Weights of a small image classifier: 32-pixel images, 13.6 epochs.
Rows from block 5, named by matrix and row number. Rows with one number belong to one channel. Each number is 200 + 30 x the weight over the matrix's rms, rounded and kept within 0 to 999. All counts start at 0.
# convs1: grouped (8 groups) 3x3 conv (model.blocks.5.convs.1.weight, 128x16x3x3), inputs within the group 8-15, a 3x3 kernel for each
# convs2: expand pointwise conv (model.blocks.5.convs.2.weight, 256x128x1x1, transposed), outputs 64-127
convs1.28,224,172,138,191,172,205,188,191,260,167,148,195,209,197,248,181,214,220,202,158,175,186,265,173,201,257,159,139,172,208,228,142,242,222,189,181,222,207,218,216,199,250,213,197,174,192,196,208,171,233,231,228,202,231,223,232,217,161,215,150,235,212,194,194,167,193,176,228,224,150,211,206
convs2.28,205,169,200,183,220,134,200,218,208,180,213,191,209,234,190,189,208,201,186,171,236,195,184,125,230,272,157,208,210,204,184,201,254,253,177,209,237,222,171,201,169,180,248,183,208,182,190,228,196,178,245,188,196,196,210,162,150,189,224,152,227,190,231,174
convs1.29,167,148,184,216,250,276,202,178,238,187,226,163,170,158,195,186,223,220,224,187,219,150,230,217,172,168,234,215,139,161,287,202,202,170,213,179,203,241,202,207,200,249,190,209,186,207,229,184,198,175,173,196,227,189,203,251,209,219,181,202,200,180,221,200,140,166,228,215,235,244,201,198
convs2.29,214,214,168,204,233,205,199,202,233,183,198,153,195,171,240,235,176,180,154,211,201,201,195,177,223,178,240,193,172,192,202,165,209,258,231,176,223,168,269,254,210,253,209,242,193,171,174,198,243,175,182,169,196,192,215,162,94,196,154,198,169,198,167,179
convs1.30,210,216,226,193,170,207,232,198,216,229,168,163,231,232,207,162,205,190,223,199,174,211,175,221,221,140,197,170,236,164,153,218,195,171,246,260,248,189,187,212,227,159,194,207,188,201,225,171,176,241,169,238,213,226,197,223,207,219,172,198,258,202,185,192,176,192,208,233,212,190,224,189
convs2.30,228,186,226,223,221,162,222,241,216,176,208,277,217,211,182,183,192,208,230,178,200,192,195,180,179,143,232,227,203,182,191,166,177,203,245,196,246,186,160,196,239,207,223,213,173,157,211,208,145,220,188,232,224,151,228,175,176,178,206,220,222,246,194,208
convs1.31,178,213,282,203,184,155,190,203,247,153,167,197,182,200,184,218,261,228,193,228,211,210,191,196,200,218,174,223,143,218,176,170,191,190,254,239,217,229,227,195,200,184,200,176,203,171,230,178,203,186,190,212,235,203,170,179,179,176,192,234,214,195,201,177,226,219,206,185,188,185,196,193
convs2.31,234,198,201,194,195,134,223,143,198,189,218,241,174,262,233,209,240,224,173,159,120,189,218,201,176,166,204,199,209,172,190,220,215,175,215,251,166,226,238,163,195,236,262,207,204,187,196,168,216,205,199,164,147,189,209,240,209,211,175,150,223,297,219,174
convs1.32,210,154,200,220,173,174,192,200,218,205,196,198,166,214,209,201,206,188,205,251,243,177,197,213,196,164,166,206,163,154,234,210,198,204,195,220,273,246,141,210,243,165,184,239,151,180,204,137,187,233,242,207,181,196,230,202,219,182,182,187,206,188,192,174,169,303,140,177,114,179,243,242
convs2.32,222,200,156,153,242,217,234,189,160,212,199,167,202,178,157,192,168,187,209,197,212,194,207,218,176,175,213,169,179,192,173,238,233,178,184,202,190,247,209,216,215,170,203,211,204,182,272,151,214,200,158,208,194,142,195,225,200,210,261,162,163,200,233,241
convs1.33,190,164,210,155,182,235,172,219,187,196,204,162,227,228,218,177,169,177,144,192,190,193,205,182,191,203,207,196,218,195,206,198,265,199,145,206,203,130,153,171,230,306,204,179,163,163,198,141,223,204,219,241,169,204,183,247,191,223,176,159,248,249,188,218,203,185,189,256,160,213,191,206
convs2.33,210,222,244,201,206,236,242,180,185,161,253,179,238,231,146,220,195,180,190,221,227,208,213,144,202,166,180,212,211,203,237,176,249,248,177,187,192,187,187,183,226,177,184,159,191,195,196,188,207,198,171,164,201,209,171,215,202,222,182,228,135,144,225,193
convs1.34,167,170,192,164,183,176,279,208,187,188,226,198,211,160,228,185,207,192,256,200,218,188,164,290,185,204,184,205,171,132,229,198,169,234,241,164,162,229,217,204,224,188,165,176,234,212,218,225,210,181,222,168,133,276,189,229,164,149,216,229,203,220,162,231,233,150,152,217,244,204,163,241
convs2.34,177,166,243,147,225,193,212,214,199,229,211,201,213,208,199,211,168,202,232,179,156,165,206,223,183,220,221,221,165,121,165,224,206,259,211,198,216,206,229,177,198,152,259,235,194,180,233,194,236,173,148,184,158,209,185,209,184,184,243,205,187,239,235,231
convs1.35,135,143,244,168,192,208,252,254,210,195,214,183,227,286,209,150,173,148,229,188,173,189,227,210,196,213,207,202,249,204,193,195,204,182,179,216,230,241,170,187,225,209,136,216,185,198,193,204,228,160,190,211,195,194,192,153,174,209,189,189,240,255,211,200,213,233,185,183,153,248,185,168
convs2.35,253,217,190,155,227,196,224,159,244,204,208,209,218,201,252,222,241,156,173,190,199,228,218,212,253,200,195,223,161,222,218,199,164,171,205,182,207,250,232,189,206,169,189,202,133,201,206,261,215,199,174,142,200,193,189,217,228,187,180,202,170,177,168,224
convs1.36,168,238,198,222,254,213,218,172,197,206,224,274,225,171,261,165,188,221,191,166,236,234,192,154,234,193,187,190,199,230,176,246,216,229,208,202,229,215,201,213,174,241,181,170,200,229,237,182,214,218,239,146,139,177,193,163,185,195,246,197,223,284,176,197,162,164,218,258,166,207,222,152
convs2.36,250,149,166,203,262,160,176,239,233,186,212,168,171,181,153,197,239,205,165,175,167,194,217,166,184,191,207,198,194,164,252,203,163,214,217,218,180,187,210,194,261,194,157,186,213,194,205,148,196,159,213,232,174,204,170,225,158,173,173,220,173,222,159,231
convs1.37,184,190,241,212,202,178,228,189,213,205,259,227,174,208,205,207,201,162,247,255,181,146,199,195,261,241,190,219,195,208,187,226,173,179,203,187,232,217,230,226,152,218,262,171,181,138,204,238,185,273,254,211,250,227,191,207,244,207,166,160,199,211,205,219,227,186,225,222,169,208,212,184
convs2.37,221,177,152,204,198,213,165,260,165,246,152,193,181,220,216,160,195,199,222,195,209,178,250,176,218,189,176,171,180,214,207,250,215,186,215,201,264,247,203,208,181,161,230,120,190,165,244,212,208,200,182,162,185,216,156,178,247,255,202,213,197,231,224,225
convs1.38,225,206,162,180,167,193,170,270,200,200,204,123,168,211,195,253,202,194,185,195,190,214,188,214,263,222,198,217,176,214,208,225,168,185,201,189,204,233,190,219,172,232,248,258,163,215,217,198,212,156,214,208,191,253,184,198,208,197,194,234,201,154,223,168,206,223,219,149,190,228,207,276
convs2.38,181,211,169,144,215,194,173,201,217,115,220,215,158,206,228,200,215,156,226,138,139,207,112,187,180,195,239,189,209,183,209,212,174,224,231,209,145,227,199,184,187,192,202,201,198,196,248,193,187,202,177,199,188,216,200,239,158,164,164,230,223,193,198,186
convs1.39,237,173,241,179,162,202,162,220,237,189,170,190,185,247,198,200,176,161,233,159,151,198,307,164,184,173,214,218,198,240,212,241,145,151,178,203,195,209,184,200,185,239,224,154,171,185,196,227,207,160,198,256,209,163,210,189,170,216,191,181,269,246,215,188,256,196,177,237,208,159,154,158
convs2.39,188,222,214,245,134,208,163,206,164,249,180,171,209,174,233,257,237,206,228,215,239,212,190,210,177,180,166,180,185,202,238,175,178,208,100,194,235,198,176,172,202,231,183,146,210,184,214,194,134,222,257,163,207,194,192,202,194,196,116,178,217,177,197,217
convs1.40,150,193,189,276,223,214,177,178,193,177,173,180,220,225,209,165,225,153,217,177,189,233,234,159,191,193,165,172,225,174,149,237,248,232,201,144,205,223,201,109,184,172,231,239,170,223,156,147,226,177,182,201,249,228,226,190,196,242,166,221,279,153,182,206,185,184,180,260,197,170,174,192
convs2.40,166,209,186,231,195,226,143,198,196,226,285,161,221,173,212,231,150,203,226,225,172,171,256,191,166,255,212,189,195,185,126,218,184,207,152,206,232,238,233,243,178,230,222,212,158,231,214,195,226,186,202,209,220,208,180,193,193,156,181,194,203,220,190,199
convs1.41,189,212,185,220,201,227,172,200,185,219,202,162,188,204,221,181,235,245,155,224,192,190,213,252,172,169,214,220,193,245,195,182,175,173,181,173,187,178,161,208,206,195,189,189,279,195,197,206,194,167,243,140,246,260,178,183,255,245,229,203,176,205,165,209,140,201,208,151,239,190,191,195
convs2.41,179,190,167,169,206,192,246,250,171,213,155,180,228,219,196,244,218,182,201,221,234,205,189,164,219,187,187,234,245,193,197,190,215,169,216,177,180,191,239,195,215,217,226,186,280,191,204,248,228,238,246,229,216,185,213,229,246,131,209,238,156,200,171,231
convs1.42,207,188,221,188,151,201,170,187,205,227,180,177,214,164,225,204,157,199,159,235,164,194,240,221,138,155,198,234,205,184,197,191,158,222,206,187,227,133,190,209,182,189,244,279,169,212,224,170,172,239,157,200,197,226,191,148,211,178,168,238,146,243,244,228,224,213,228,250,179,176,146,209
convs2.42,260,190,179,190,200,185,256,173,176,221,245,187,214,248,191,191,244,174,191,252,210,196,232,150,215,194,150,208,191,219,230,211,190,282,192,247,164,204,263,225,178,223,202,131,196,242,200,177,171,134,253,260,212,141,167,161,193,192,199,208,200,216,167,191
convs1.43,180,181,206,261,194,176,249,236,160,183,165,194,182,157,219,206,248,205,239,233,172,180,182,180,184,176,185,216,144,194,241,150,166,234,181,182,170,234,240,195,188,191,174,202,181,229,231,196,185,157,226,186,228,197,209,209,184,175,228,265,189,158,184,149,201,180,136,273,184,191,187,188
convs2.43,148,220,203,219,205,214,181,196,176,203,228,206,220,208,208,176,182,192,235,208,210,196,184,175,208,241,214,229,196,141,137,229,218,234,210,194,206,155,215,239,207,183,185,209,165,133,147,209,217,211,205,187,176,192,213,188,208,198,238,166,169,202,218,186
convs1.44,245,214,177,226,179,174,243,219,222,209,187,229,197,181,211,201,185,217,175,214,250,182,177,161,196,154,303,275,175,227,210,220,175,198,221,225,193,186,172,175,191,218,193,248,124,207,153,212,222,183,173,187,187,242,139,158,276,207,196,187,202,200,194,217,160,214,199,171,182,206,142,387
convs2.44,163,187,193,187,200,182,196,223,220,181,205,239,210,284,263,219,212,258,221,235,192,198,182,221,207,202,211,216,224,220,231,222,166,172,191,183,175,211,217,258,252,170,232,212,217,192,217,191,228,206,188,222,159,161,198,182,208,192,204,187,226,204,222,182
convs1.45,257,202,170,189,176,193,214,155,193,239,182,268,210,191,187,200,192,196,158,194,212,192,172,230,248,207,211,261,172,148,189,189,196,192,171,240,190,215,238,193,195,204,170,182,211,248,146,263,206,127,203,237,189,192,141,210,196,173,194,236,222,220,205,216,207,160,219,193,187,254,217,195
convs2.45,237,240,221,178,212,156,245,216,140,207,201,229,214,215,208,241,163,225,155,207,169,181,178,175,196,171,164,149,225,198,147,211,256,202,209,219,185,193,154,94,184,211,209,209,236,189,177,191,219,209,196,222,236,232,184,177,204,173,178,184,194,224,181,247
convs1.46,234,164,212,201,205,208,223,226,189,130,186,141,229,244,170,153,192,213,203,218,178,238,260,142,191,126,213,218,222,196,193,169,234,205,137,193,154,201,172,254,253,186,193,237,182,186,137,200,193,185,192,216,302,168,238,222,196,205,180,212,205,180,209,179,175,230,220,198,192,167,207,227
convs2.46,186,231,241,170,220,186,211,246,170,195,181,226,258,167,168,224,171,227,242,205,206,208,195,182,215,191,224,203,195,217,185,222,162,178,166,206,217,194,242,207,168,198,229,187,241,201,198,224,165,156,191,257,219,194,238,202,155,177,177,155,217,199,224,195
convs1.47,191,190,203,271,233,193,198,218,180,225,188,218,167,191,180,184,208,187,176,162,231,178,164,198,184,153,214,191,198,183,167,187,213,244,210,220,225,239,221,153,218,220,176,185,191,176,189,185,179,197,174,205,217,225,151,262,177,180,182,178,168,195,199,194,156,164,217,136,170,242,193,204
convs2.47,214,219,173,173,214,174,229,189,236,162,253,202,191,202,190,216,218,204,181,217,211,199,249,189,203,238,202,208,224,191,171,236,222,202,204,268,207,185,193,215,172,188,223,208,202,221,232,162,224,186,155,166,193,181,155,185,197,159,243,219,254,203,206,129
convs1.48,209,196,204,206,230,159,232,180,153,216,226,228,188,231,175,160,182,156,211,225,225,177,198,179,212,208,203,256,211,163,175,195,218,221,151,186,218,207,219,213,234,206,171,190,216,209,176,216,226,182,179,247,186,196,225,246,196,176,215,216,200,163,187,241,211,164,247,192,170,172,152,178
convs2.48,235,178,230,198,232,210,196,195,180,200,195,197,231,231,260,236,184,230,176,220,203,193,250,190,186,221,177,219,173,197,201,235,223,200,152,239,219,182,186,158,233,177,251,191,164,230,187,245,159,204,202,190,211,206,208,277,218,238,247,195,234,175,195,196
convs1.49,201,151,175,157,205,255,220,192,261,171,185,194,169,174,236,213,248,234,174,166,242,162,222,199,205,233,170,196,212,242,232,200,170,241,169,180,174,156,171,195,339,107,223,182,142,237,188,197,247,159,160,206,191,228,164,156,231,189,250,227,170,161,194,181,205,196,155,192,244,166,170,251
convs2.49,198,262,209,195,232,179,143,164,210,175,194,230,192,200,200,158,197,191,214,202,273,200,202,235,202,208,229,201,189,215,222,195,173,184,189,187,161,170,145,216,171,212,174,188,158,201,171,230,189,228,184,217,252,175,208,123,209,194,174,185,137,162,194,173
convs1.50,192,237,210,189,207,147,200,225,174,264,182,207,173,179,189,161,249,191,176,162,200,225,203,194,224,183,202,272,191,213,181,183,191,178,240,189,131,235,190,174,220,234,191,162,163,183,196,215,220,190,162,184,216,197,135,223,209,187,172,256,184,189,199,159,206,236,246,225,252,200,153,207
convs2.50,214,214,235,162,208,196,193,235,211,238,177,184,139,198,215,183,179,185,208,223,225,205,244,243,159,196,149,236,173,230,151,217,199,193,218,264,179,216,159,211,256,215,212,245,213,226,239,194,195,204,189,193,194,179,215,224,157,174,210,200,170,212,231,185
convs1.51,185,189,158,224,199,203,196,213,207,204,191,203,211,161,195,244,232,160,213,207,199,183,182,188,222,203,196,184,209,254,232,198,191,232,173,186,222,168,181,125,208,248,195,129,151,161,226,183,209,209,182,151,209,200,231,211,173,158,215,282,216,157,158,201,208,192,236,210,230,278,174,190
convs2.51,222,203,197,182,188,243,149,234,261,180,156,162,222,155,201,228,228,194,192,244,243,217,196,187,207,147,225,208,197,241,156,185,160,201,249,171,197,200,216,154,176,154,189,189,169,157,202,188,219,225,190,193,210,196,226,141,212,178,218,196,181,195,191,152
convs1.52,167,198,208,195,220,201,196,191,254,172,164,196,232,218,216,204,204,182,211,167,215,222,208,203,215,203,206,226,169,203,188,184,140,230,217,226,216,175,204,220,167,203,250,176,227,173,220,192,208,190,217,195,211,246,173,182,202,258,158,220,219,225,212,219,211,196,182,242,175,199,209,190
convs2.52,168,226,230,234,202,196,227,188,210,187,198,196,213,171,190,230,220,201,147,209,210,214,170,211,181,254,164,189,164,215,194,245,139,185,168,227,163,170,165,228,162,180,185,140,236,244,172,239,224,217,197,169,195,233,217,222,244,203,202,258,211,212,213,212
convs1.53,192,195,169,200,181,212,221,217,161,203,237,226,164,182,188,233,240,225,194,170,233,188,243,160,203,184,197,201,173,168,233,216,177,243,178,183,140,188,225,196,142,191,271,223,158,232,202,169,192,213,162,171,159,196,160,206,234,187,166,220,273,205,209,260,208,197,224,185,229,209,184,208
convs2.53,238,155,260,206,201,192,234,161,193,192,184,232,190,237,241,146,148,186,212,224,173,209,219,230,183,173,171,175,225,161,219,206,213,205,211,219,187,240,173,240,203,146,203,198,225,220,214,159,218,166,106,191,222,168,224,224,211,217,174,210,209,197,183,222
convs1.54,233,133,192,231,154,272,188,219,243,188,243,220,159,191,196,217,176,196,207,188,210,195,215,199,245,232,215,150,247,223,207,144,171,197,190,182,147,263,199,134,349,234,154,90,209,223,241,219,168,207,231,162,206,221,141,219,239,177,223,255,199,185,155,209,143,243,162,224,192,263,177,198
convs2.54,180,173,195,231,205,224,159,169,224,221,185,218,248,198,221,194,253,191,245,206,174,174,154,103,199,185,187,238,152,171,183,179,209,168,194,219,188,191,180,235,177,197,178,220,241,204,207,194,150,127,155,186,196,221,180,182,99,154,265,157,189,136,232,245
convs1.55,218,205,239,174,164,204,238,243,156,152,173,190,202,200,221,187,218,252,240,187,228,216,225,191,178,217,176,220,187,177,171,187,239,222,235,218,259,227,169,224,160,189,194,190,179,214,219,278,196,184,235,197,211,179,141,186,181,271,206,194,238,189,168,215,185,173,198,183,263,204,142,265
convs2.55,170,180,209,187,212,197,193,209,255,195,192,251,175,238,182,141,164,212,260,179,191,204,216,246,167,193,204,197,230,204,185,229,250,201,186,199,204,210,170,203,233,237,261,215,232,190,186,227,211,161,176,214,218,207,193,212,195,190,179,121,234,203,252,154
convs1.56,241,202,206,178,193,196,192,240,157,191,210,171,240,228,165,206,180,156,176,167,232,191,199,201,192,198,195,256,189,221,202,188,238,193,147,194,164,231,250,204,175,215,236,215,243,157,232,168,212,228,179,203,217,193,186,222,200,207,191,200,213,209,205,243,243,170,227,156,161,236,166,180
convs2.56,231,160,173,201,229,266,190,199,135,228,149,202,197,174,231,181,218,155,184,234,211,176,210,148,183,179,180,197,158,170,155,157,220,151,125,198,237,155,192,189,159,226,166,237,220,139,199,194,184,204,205,183,152,125,216,211,159,167,227,167,159,205,241,197
convs1.57,244,196,191,161,182,203,171,199,229,201,195,181,197,163,177,263,224,211,193,212,209,190,227,213,162,199,208,217,204,215,229,188,216,207,154,225,201,190,236,201,128,205,226,164,237,204,186,183,219,220,210,149,229,230,186,165,213,196,177,204,270,181,199,241,188,181,223,186,225,169,222,182
convs2.57,224,183,192,209,212,210,219,214,177,191,233,204,193,219,239,227,205,212,127,238,228,204,148,186,228,181,237,208,227,227,184,175,200,179,241,190,108,163,231,201,133,161,224,177,211,164,218,162,210,176,222,232,220,219,180,177,180,201,168,200,176,259,226,198
convs1.58,223,255,220,251,225,166,177,142,179,202,155,221,158,240,215,213,228,170,248,179,202,145,194,244,218,241,183,143,199,228,208,208,212,230,214,196,270,211,198,195,176,164,290,186,163,261,169,185,236,223,182,202,194,205,186,263,202,141,201,192,292,197,189,240,222,178,197,220,180,205,170,189
convs2.58,242,217,199,202,236,252,225,225,203,183,216,267,194,158,165,205,169,209,180,198,192,130,197,146,154,182,177,212,182,219,221,210,202,220,211,214,243,174,173,199,177,184,143,153,196,226,185,209,198,220,177,240,181,176,217,195,250,238,156,171,223,222,195,193
convs1.59,165,162,207,161,207,200,240,194,190,180,182,209,183,225,183,174,238,222,252,217,225,194,203,228,179,197,219,165,169,209,210,208,178,202,197,264,275,237,276,179,130,169,213,157,202,228,231,200,154,191,180,190,241,195,200,199,237,198,173,191,209,204,186,202,160,159,218,218,163,177,243,215
convs2.59,212,191,141,206,243,122,217,176,235,213,187,196,159,218,157,153,182,206,177,161,172,168,248,150,204,212,277,194,201,122,187,205,180,183,217,248,170,159,170,236,140,207,158,203,238,173,225,228,192,201,207,264,206,181,134,246,246,213,228,164,187,164,192,232
convs1.60,204,151,184,196,254,133,239,200,186,190,185,187,226,193,182,176,209,210,225,187,175,188,239,177,173,199,247,151,207,209,173,190,202,179,244,188,249,243,189,222,117,170,245,204,192,246,225,202,214,174,222,230,188,194,231,238,204,180,178,177,175,210,191,209,173,192,256,231,159,177,188,198
convs2.60,146,236,192,183,191,209,172,120,202,208,163,166,247,212,174,170,209,182,166,225,194,164,199,177,162,178,220,193,181,126,177,145,176,206,156,188,184,234,167,185,207,179,224,221,164,228,249,193,157,202,199,259,205,215,173,227,197,117,167,236,163,218,176,231
convs1.61,185,171,252,201,186,224,191,222,162,211,230,239,173,198,254,154,147,159,207,179,186,182,229,214,181,184,245,244,185,199,231,180,200,192,191,226,180,196,110,168,149,212,165,233,325,157,228,206,204,198,236,235,198,181,211,193,159,188,182,215,176,193,294,191,194,209,206,205,185,225,213,216
convs2.61,212,167,229,190,202,149,218,194,226,221,171,203,177,221,279,220,208,200,181,183,196,191,230,153,222,205,237,151,181,204,172,183,201,178,193,245,218,157,187,189,223,180,193,140,224,165,231,249,194,167,189,211,184,258,158,189,197,219,220,183,254,223,176,263
convs1.62,184,212,166,212,176,212,185,239,220,179,178,194,213,196,126,160,254,242,242,165,202,194,234,221,179,192,222,201,212,204,201,241,207,163,189,186,149,159,194,283,197,145,265,269,164,181,220,168,222,208,189,207,222,211,151,190,190,191,214,162,240,277,225,249,194,176,156,239,184,198,180,208
convs2.62,231,215,235,166,205,161,177,202,244,152,215,215,183,188,139,204,230,183,197,209,192,212,252,202,190,235,185,204,256,218,273,231,196,191,131,219,212,244,213,168,222,215,225,144,169,247,131,196,204,207,168,192,176,175,181,201,169,214,180,199,172,204,157,212
convs1.63,202,161,238,219,179,187,234,224,196,197,191,224,212,194,225,170,211,204,188,194,171,183,223,174,193,196,190,198,223,172,200,207,179,189,170,175,250,179,262,214,208,146,183,234,157,206,207,222,215,165,173,296,174,164,243,192,158,225,213,166,160,205,175,179,200,240,210,220,235,194,204,207
convs2.63,177,210,178,199,213,247,223,208,191,228,161,128,198,230,249,244,174,111,229,259,167,184,192,191,193,166,166,214,182,228,176,256,184,203,280,150,186,199,190,155,184,187,210,170,264,214,154,182,234,222,184,231,181,230,149,231,210,155,185,159,200,133,229,161
convs1.64,203,249,184,219,139,182,197,185,209,228,197,180,251,210,134,215,185,165,232,178,264,214,192,179,197,190,204,189,178,208,197,184,228,183,217,190,185,206,254,195,202,244,153,187,168,202,169,241,179,186,270,256,226,204,199,186,252,211,223,210,211,147,189,140,211,225,217,198,232,188,180,193
convs2.64,226,190,183,222,223,173,224,177,200,144,236,158,191,144,220,162,271,211,198,228,207,179,183,152,191,174,199,196,236,190,138,194,181,229,174,201,213,149,142,174,199,215,223,187,182,201,202,187,175,266,194,180,201,245,240,187,146,263,244,182,226,204,209,209
convs1.65,198,207,191,190,214,200,146,163,169,221,184,207,199,189,221,208,211,189,223,218,221,211,169,170,188,175,249,204,194,177,204,175,249,201,215,184,205,167,217,218,185,223,164,220,226,216,223,249,192,157,210,202,219,222,216,230,212,189,187,197,196,168,168,221,212,215,206,217,214,194,242,156
convs2.65,244,208,241,175,199,212,208,223,192,157,230,172,201,193,203,254,203,215,200,149,188,177,193,201,217,173,196,200,186,172,176,232,219,191,232,212,199,142,206,182,241,224,143,127,129,220,179,228,165,184,177,194,203,194,211,191,139,205,204,209,287,234,185,197
convs1.66,233,190,181,194,150,186,235,215,217,196,203,223,215,174,186,231,196,164,182,183,177,184,205,187,230,168,204,215,153,207,242,206,187,202,138,189,214,202,247,272,187,166,193,222,183,141,208,222,203,214,231,212,183,206,232,213,200,264,197,185,229,153,204,231,168,221,230,224,162,182,209,218
convs2.66,213,163,211,220,205,223,174,187,152,208,215,218,228,243,221,227,179,180,174,132,131,185,208,195,250,166,199,147,149,202,167,156,186,223,259,186,225,236,215,205,220,201,185,212,248,204,221,247,191,197,204,199,134,207,252,124,190,190,195,215,179,223,179,239
convs1.67,261,228,241,166,138,220,175,203,205,249,212,188,227,133,243,194,131,207,192,191,223,164,233,247,198,161,159,215,196,199,206,207,182,172,248,204,165,188,211,209,213,175,194,228,214,188,174,189,204,197,213,216,200,169,188,152,175,256,250,176,223,199,223,215,204,198,167,208,187,170,227,200
convs2.67,253,147,220,221,233,179,217,199,179,176,167,137,200,244,157,195,217,242,229,168,184,221,201,203,190,158,132,232,233,251,121,221,205,172,161,198,238,228,145,205,205,206,207,200,198,223,197,186,194,224,213,183,213,149,240,228,191,172,193,204,226,186,226,185
convs1.68,199,180,240,230,135,235,289,162,167,222,195,241,209,157,173,253,235,187,167,198,270,232,172,212,208,150,187,165,216,180,162,244,187,182,219,208,219,155,207,208,189,212,200,205,194,196,168,196,168,177,222,202,213,225,195,225,214,204,192,158,226,204,182,192,220,192,232,225,204,155,172,197
convs2.68,257,166,186,196,188,286,169,149,245,170,260,205,155,135,223,228,197,202,217,174,225,210,218,198,224,167,214,176,204,184,183,230,247,174,251,246,203,212,213,203,209,137,210,222,247,217,183,185,174,182,232,161,193,186,209,231,256,237,214,225,205,226,199,183
convs1.69,174,218,218,201,200,165,228,198,206,254,165,184,216,184,168,264,164,216,196,191,198,203,231,196,182,226,177,216,144,214,211,218,203,188,199,200,163,193,196,173,285,157,173,254,159,237,236,232,189,195,198,183,175,203,196,208,184,264,225,142,174,220,154,217,210,220,211,215,232,188,165,222
convs2.69,150,221,174,179,203,162,203,262,194,191,199,219,191,187,165,223,234,234,157,216,155,215,177,120,183,217,211,176,268,179,181,193,200,172,159,216,238,171,207,219,209,215,168,221,202,188,158,172,152,122,206,211,169,264,242,212,162,241,123,188,159,131,187,142
convs1.70,160,190,171,243,224,177,184,190,165,190,172,203,204,192,217,245,175,208,160,193,189,208,235,211,163,195,206,198,205,216,267,207,200,208,201,194,185,176,178,228,252,134,152,224,228,245,193,189,238,170,229,238,166,191,173,172,197,293,147,182,196,195,210,209,242,186,169,172,195,215,205,226
convs2.70,199,212,187,225,156,185,180,192,225,232,224,215,254,197,239,225,243,150,181,162,233,248,165,141,188,220,170,203,222,206,161,160,181,222,231,182,223,241,225,238,219,187,217,239,214,192,181,191,179,143,175,218,265,169,232,163,109,215,186,204,136,195,244,215
convs1.71,172,157,196,164,265,151,167,264,189,172,211,215,214,183,189,182,200,196,204,174,171,180,238,135,223,239,208,246,209,217,176,180,204,178,197,214,178,167,185,182,186,160,221,246,273,213,212,188,210,174,192,240,163,216,192,206,225,172,210,194,188,179,301,208,177,200,207,227,165,231,194,151
convs2.71,168,178,226,202,172,203,179,217,166,170,168,186,228,230,259,222,232,148,189,194,207,170,245,205,227,197,200,248,254,187,207,231,258,178,226,187,190,197,224,214,153,194,186,208,240,275,221,221,216,208,206,238,225,189,137,246,225,214,248,211,215,211,196,241
convs1.72,302,149,187,215,152,193,238,182,191,138,249,200,195,216,208,178,177,173,189,254,179,207,169,166,202,174,211,194,227,204,198,181,165,197,169,173,208,242,202,209,187,245,236,194,177,230,160,207,208,179,222,256,211,176,224,158,249,152,172,208,185,172,252,178,261,165,253,206,148,185,224,252
convs2.72,184,195,174,216,180,265,137,185,206,184,189,227,168,199,215,192,217,242,222,176,245,182,207,204,167,174,193,224,174,165,186,210,198,220,212,188,160,234,138,185,199,202,225,166,137,187,235,269,238,184,258,190,238,251,198,237,239,165,256,232,239,230,220,202
convs1.73,214,191,199,236,172,186,218,204,204,216,181,231,163,165,222,205,216,161,225,184,195,194,159,197,219,240,194,178,148,225,227,204,187,177,204,190,220,163,172,226,169,212,217,257,179,206,225,184,210,185,236,238,170,205,192,183,165,169,168,229,215,177,308,270,208,185,156,220,212,186,213,203
convs2.73,214,216,212,164,173,151,258,205,220,187,129,203,180,224,179,191,210,218,182,201,179,178,271,154,240,211,204,191,170,180,186,244,212,153,210,218,194,245,199,259,246,191,176,201,235,235,209,208,219,222,226,191,191,210,172,210,191,170,182,184,204,204,183,161
convs1.74,184,180,301,171,164,173,184,204,186,189,193,218,220,222,153,179,191,214,182,193,197,183,166,198,225,194,184,193,207,242,167,157,189,191,195,209,223,170,261,168,191,150,206,209,213,207,225,203,188,200,175,137,202,201,208,204,314,118,238,255,188,144,155,195,197,194,197,198,234,226,164,188
convs2.74,189,229,178,170,180,194,284,207,187,264,229,242,205,199,250,172,156,210,221,203,262,195,218,285,222,213,217,239,177,208,206,197,191,217,171,188,207,187,184,227,220,238,218,262,157,148,199,205,235,189,155,130,179,162,182,174,192,218,267,255,204,203,213,176
convs1.75,156,178,195,188,237,198,173,265,208,201,187,209,217,218,199,173,241,217,206,238,164,183,194,213,219,216,167,206,204,157,200,175,209,219,190,227,224,164,233,168,214,251,164,215,168,224,192,172,245,139,204,239,198,234,267,207,198,170,138,208,214,183,207,168,234,246,218,201,182,207,186,191
convs2.75,205,202,187,212,231,183,176,182,151,187,169,186,199,215,171,208,192,165,167,212,219,229,159,174,278,168,181,187,172,228,175,239,175,155,202,238,249,226,232,190,219,161,195,193,180,191,216,176,199,130,244,179,210,214,254,192,194,170,204,188,212,167,208,148
convs1.76,200,269,268,208,186,203,191,109,218,158,195,257,188,181,221,193,179,209,161,191,251,194,217,254,213,202,185,204,176,253,204,223,168,206,195,202,182,159,210,206,173,245,266,185,217,230,169,203,208,204,192,187,207,226,179,251,228,211,215,193,208,243,232,154,217,168,226,166,203,207,195,184
convs2.76,171,143,178,244,228,182,238,269,171,172,218,216,229,269,200,160,197,199,198,246,194,159,201,131,253,221,168,184,196,220,193,215,210,156,182,140,222,266,128,206,227,195,241,149,277,182,188,170,215,178,216,227,182,194,153,187,165,237,223,193,231,219,198,171
convs1.77,224,173,231,170,124,148,178,159,260,205,167,178,188,216,207,216,183,207,203,176,248,191,179,172,174,215,194,165,222,218,193,190,162,223,180,208,191,181,197,182,183,204,227,186,274,207,195,171,185,189,187,205,211,222,212,203,255,181,159,177,182,229,197,209,193,179,204,220,200,178,157,201
convs2.77,174,197,183,194,207,164,194,243,234,186,209,187,235,194,235,249,154,196,207,217,209,177,214,263,214,222,213,199,237,189,267,193,160,182,188,192,181,255,211,181,230,229,227,238,220,265,207,240,228,218,172,202,208,221,203,146,229,206,201,139,215,210,168,176